{"arch": "ecapa_tdnn", "norm": "groupnorm", "steps": 9000, "lr_schedule": "wsd_sqrt"}
Rows from block 2 of a small sound classifier, named by matrix and row number. Each number is 128 + 24 x the weight over its row's rms, rounded and kept within 0 to 255. All counts start at 0. Numbers have three digits each. After the name is the row's rms in percent of the matrix's.
After each channel's rows are labels from the 100 clips, of 14976, where the channel reaches its highest value: "loudest band" is the band of the loudest frequency at the time of the peak. Only what is clearly more common there than usual is listed. The data: synthesised sound scenes: up to three everyday sounds over a background. In brackets: how many of the 100, against the usual share in percent.
# c30: last pointwise conv (model.blocks.2.c3.0.weight, 256x256x1, standardized in use), inputs 192-255

c30.71 107:091144128081128159172128128187120117142134108152128131128128145115072128128128107128086128133199128128071102086128128071128154119157132128128128128128148128128128128149128178061128060128112145
loudest band: 4000 to 8000 Hz (35 vs 11)

c30.133 105:128128128115103091095128145138099128128125128118153149149132165128128128128128128107128139128128128169112128128174128183125128128109151214128128128138128154077149127107141128128128128134113128
loudest band: 4000 to 8000 Hz (27 vs 11)

c30.244 118:128128128091116155117128128110128183128120090160161114104128120125113103119136102128128128128172110106123128128128124128128152128128128128152141128139152121128132128129128137095118121128143128
loudest band: 2000 to 4000 Hz (39 vs 14.2); 4000 to 8000 Hz (28 vs 11)

c30.240 108:128128128128115149128128128161099128112128128128113150128069128099096090128128144170128127195128128128079179104128102128128128128128106153141109128128109128132104128128142128128116126190128123
loudest band: 250 to 500 Hz (33 vs 14.2)

c30.150 092:128128128128113076128124079130128119062128147128187188128128128128128128150128129128102176128091121147128142181093132128088068128112152091197128128128128088128128158128077128157091128128128163
loudest band: 500 to 1000 Hz (65 vs 22.8)

c30.209 102:128123134142204128128128141189097098077128160128088128194042130203129128069128128131176070145132115128117085128127102128095095111202128128128128128128128065075128121128177146144066128128128145
loudest band: 500 to 1000 Hz (55 vs 22.8); 250 to 500 Hz (37 vs 14.2)

c30.17 102:180128167128128086174147199134128128137128092163147128128128116128128128113086128096128128128046034096114128128150119128089138128101128128128128137122165126128128078166100128094103128122097122
loudest band: 500 to 1000 Hz (59 vs 22.8)

c30.69 102:140161128128128150128128099128128128128130128122128128180049144152128128062128128128128128128144117128108128153112116091136117128079083128128146168119128137128163128128128090133138128128128128
loudest band: 4000 to 8000 Hz (31 vs 11)

c30.177 101:093128128128128128128128143109128136128128203128183171116090182128128128070110128128135128128128141104128128128102128128128128130128093128128128128128122128128128106140128112128128128128128120
loudest band: 250 to 500 Hz (32 vs 14.2)

c30.66 101:095128128128102213128119128106128103128147128132077118128091128128116095128133128102146128115181094129112085128128088196131128128128186110122128154155128128128128104127179098073092128209135135
loudest band: 2000 to 4000 Hz (39 vs 14.2)

c30.41 095:178088128128092128167135137046074099087117128128128128126127133255109128128128117128170128167123141128114135177156164128128128128128175134155128124131128172144113082128128128080128128128128132
loudest band: 250 to 500 Hz (58 vs 14.2)

c30.214 083:072128076168094120128128128128128167128128128128179105128125128128128128210108243128125128128219198128118156190128191128128081128185113128128128105128128128128128128128128206128182128128128124
loudest band: 1000 to 2000 Hz (49 vs 16.9)

c30.74 097:128129128114137088128128128167128128129128128128161128159183128128128128128128136090085106162128128128128109106108121128120128128128128128103128128128128128184119128144126128128128128118128128
loudest band: 4000 to 8000 Hz (32 vs 11); 2000 to 4000 Hz (32 vs 14.2)

c30.208 089:128128135128100128128128076128167156102113118107128061128130128128067163202105128139128128128128156172097144128173128128145107104178092128128128171108157155153128128128128128125128128128128109
loudest band: 4000 to 8000 Hz (28 vs 11)

c30.220 122:128131170128118128175128075070135128130128128128171128094136054128170128096128107116139128102097128128094128116128126128127115176161149128128098125128142128153128128148178136107117132150128128
loudest band: 250 to 500 Hz (33 vs 14.2)

c30.188 106:128195128128128128108128128162181128128154143073128128128166128103128186128057097072123075128163128128128104119128096128128035185146128148128128164128128103128128128128146128168132128128080128
loudest band: 500 to 1000 Hz (79 vs 22.8)

c30.53 113:128114128128207163048068128131109128129128128158181128113128061128128128161128117154128128128151128128089128128091158133108128128128098130128090128123142128119131128101187112128128162128136136
loudest band: 2000 to 4000 Hz (34 vs 14.2)

c30.98 094:128128128122158084128128128130137112127128146165128139128082144128152128128126128143128140128128096128074128128130108128099128086152177097128128153186128144199128128128114147128128128154110128
loudest band: 2000 to 4000 Hz (36 vs 14.2); 4000 to 8000 Hz (27 vs 11)

c30.212 096:154174128128128119128176107128128108102128128128128128139128126128089128119128128128205107109141128128177128073147128098135128148114148128098197128149128158128128149079128128128127124128128128
loudest band: 4000 to 8000 Hz (29 vs 11)

c30.146 112:084106128128103128128128115128131128128177128085128128103128109128128128128165134125128134161030128128128145180128159160128109092128142128128105128128128128128128134128154128128128134128114148
loudest band: 250 to 500 Hz (37 vs 14.2)

c30.186 105:128128128161116128128128160128128128128128128090128128173128131128084154069128178148128059112095227131169156175128128128136101128141128099125124128128128085121128128128128151092130095128128128
loudest band: 1000 to 2000 Hz (49 vs 16.9); 2000 to 4000 Hz (32 vs 14.2)

c30.237 098:128128115128170083128128133128128128153140198128105139119071128128128128068081169128102128086148103128091128128176087163117128174155110098140066144128102128128128128128128160128128103128128128
loudest band: 250 to 500 Hz (52 vs 14.2)

c30.201 106:100117129128128105128128128107122128128128162128111128162061180150121116115142128128160128136128128128128104128128128128128128097129128128162151119128143082128125155128166131136172128128128128
loudest band: 4000 to 8000 Hz (28 vs 11)

c30.194 096:094128073128083113099128128128128128056128128094090135067174128086128076128096128145107125162128049128128128128128060103128128128128128128128151128128115128128128128128124135061162092128128128
loudest band: 250 to 500 Hz (33 vs 14.2)

c30.129 078:128128065128128076128112128128124128085123118128177143128128128128128128150128128055128128077142168128128128083128128135128121128168128128128128128114128074178128128125089130128128128099128128
loudest band: 1000 to 2000 Hz (47 vs 16.9)

c30.51 088:193128072128140165128128139128128128128128086157128095128128128107140102147128093107183102128131111172199098128119158128128139128128173128182101128202128128128131128128071095128128088128128128
loudest band: 500 to 1000 Hz (50 vs 22.8)

c30.124 107:128128128186128128153128157199128128088128128154075154121194128128128158116146128144128128128128128114082112120128128128128099130128128113128106128128156128119184170128076100128128128128128121
loudest band: 250 to 500 Hz (33 vs 14.2)

c30.183 085:128128128189143128128084104130128165128128128128128190128128133128128157128120128157079125114059156128095155128098128128134053113124128128140101126088128128128128214128076162128128128128120128
loudest band: 250 to 500 Hz (36 vs 14.2)

c30.57 096:128128116108128105212153128069128128128128128124128128128203128213128128132128102136128128128149155128128128128157128166128199128202127128121092096133156128128128128140179128101106128122126128
loudest band: 500 to 1000 Hz (80 vs 22.8)

c30.109 103:148161128143128142072144121121103128128142165128148136117128128134128128128137093133151128128131128128151128131087128151128111128128145111128128128157128100179130128128098123134080083128102064
loudest band: 4000 to 8000 Hz (48 vs 11)

c30.126 110:076128116054128088124128128156099112103122128108184189157128128139090136106086151185128094128128128128128193104128231167128014091128136128158128128077108128128096155128019186151163128128128128
loudest band: 4000 to 8000 Hz (40 vs 11)

c30.77 096:078128177149106183128128128128101201128099128128081128128128172128158128129201128122128150128128168083128128128128112128128090147128128128099124153141145144211115128123095092208128147136128128
loudest band: 4000 to 8000 Hz (31 vs 11)

c30.207 090:101128128186086128135156114097128112128137156075128128129157128128134150146128128139184154142048206128121095128128140128128128093128134078128111128165128127136140250170054185092104128129082128
loudest band: 1000 to 2000 Hz (49 vs 16.9)

c30.206 096:128126094102103128128128128128127128133128128122128085128063124142128128128111128119138128096106071128068108170128128113128128128128128180134162128129128136126128128174083128167128120077133096
loudest band: 4000 to 8000 Hz (54 vs 11)

c30.200 093:124150128118128128128128128128128128128174128128146151152172124149128073128108166133107128164128165139128120166138108128133128128128128128128128128128128170159131128128053128093128128128128113
loudest band: 1000 to 2000 Hz (71 vs 16.9)

c30.10 088:212128128118128128070128132128180128080114128170118133128128128130128128188092164159128092103182128154121097128136128166121125128141128128140128132099119128099105195119100128191093115128150159
loudest band: 500 to 1000 Hz (88 vs 22.8)

c30.102 097:119103176128176135141103128166109128115146153128094111117128116128114128102128128128128128128182114128114128168114128152204158128128211128128179156057128128120104128128126128115151128128115128
loudest band: 500 to 1000 Hz (59 vs 22.8)

c30.44 112:080128102128128128219168151128148128153133128168125119128106121135123128120149152128093126091128131164128128128137196128128170128128128114188124128061136166128131199128128128128114075128128112
loudest band: 250 to 500 Hz (39 vs 14.2)

c30.225 115:128128128128141149090110133153128069151139113128136128128080128128128126128109128128142119133185115092114104130110148169104128128112138128128144128128149085128155114128128128183128122168134109
loudest band: 2000 to 4000 Hz (54 vs 14.2)

c30.101 081:128181128207128086128096104128128128128128194128128128128128128124099174128128128128128128128134128128128099205128132128128105128128147105128128128128119128128108128128162116128098079128128105
loudest band: 250 to 500 Hz (34 vs 14.2)

c30.205 075:155128128198128128128109107076128153085096128128128128121088105128128103128156128128109097103104173128128128128128101128128090128211148081128103128128103128124128182128128103116128126128128128
loudest band: 2000 to 4000 Hz (36 vs 14.2); 4000 to 8000 Hz (29 vs 11)

c30.202 095:128210117128137094149128128185090165128084191128128128120118128128119128107128128153111128120128128128128128128128128084150170099089108182128128100128087128128088128128128111117128128099128131
loudest band: 250 to 500 Hz (39 vs 14.2)

c30.159 082:128128173128168066196128140128128079128082186107153128128128154164079128128128075128172128128100081128128128128128128113117128128150141128164159128182128118128172128128172128128128102128128128
loudest band: 250 to 500 Hz (62 vs 14.2)

c30.115 107:129128114111088095133128128151128108066128172115166126128137128114128136128111128083062147128128093132108116128157128128128080128097128128152083128128135166128128132128128128121100084167128128
loudest band: 2000 to 4000 Hz (63 vs 14.2)

c30.21 105:128128128128128128128155150128104128124128128128128128100128164099128137110128155084102128086128120130128169128108156128183150128109128189128128116128135128128128134052128128128128117128128128
loudest band: 250 to 500 Hz (35 vs 14.2)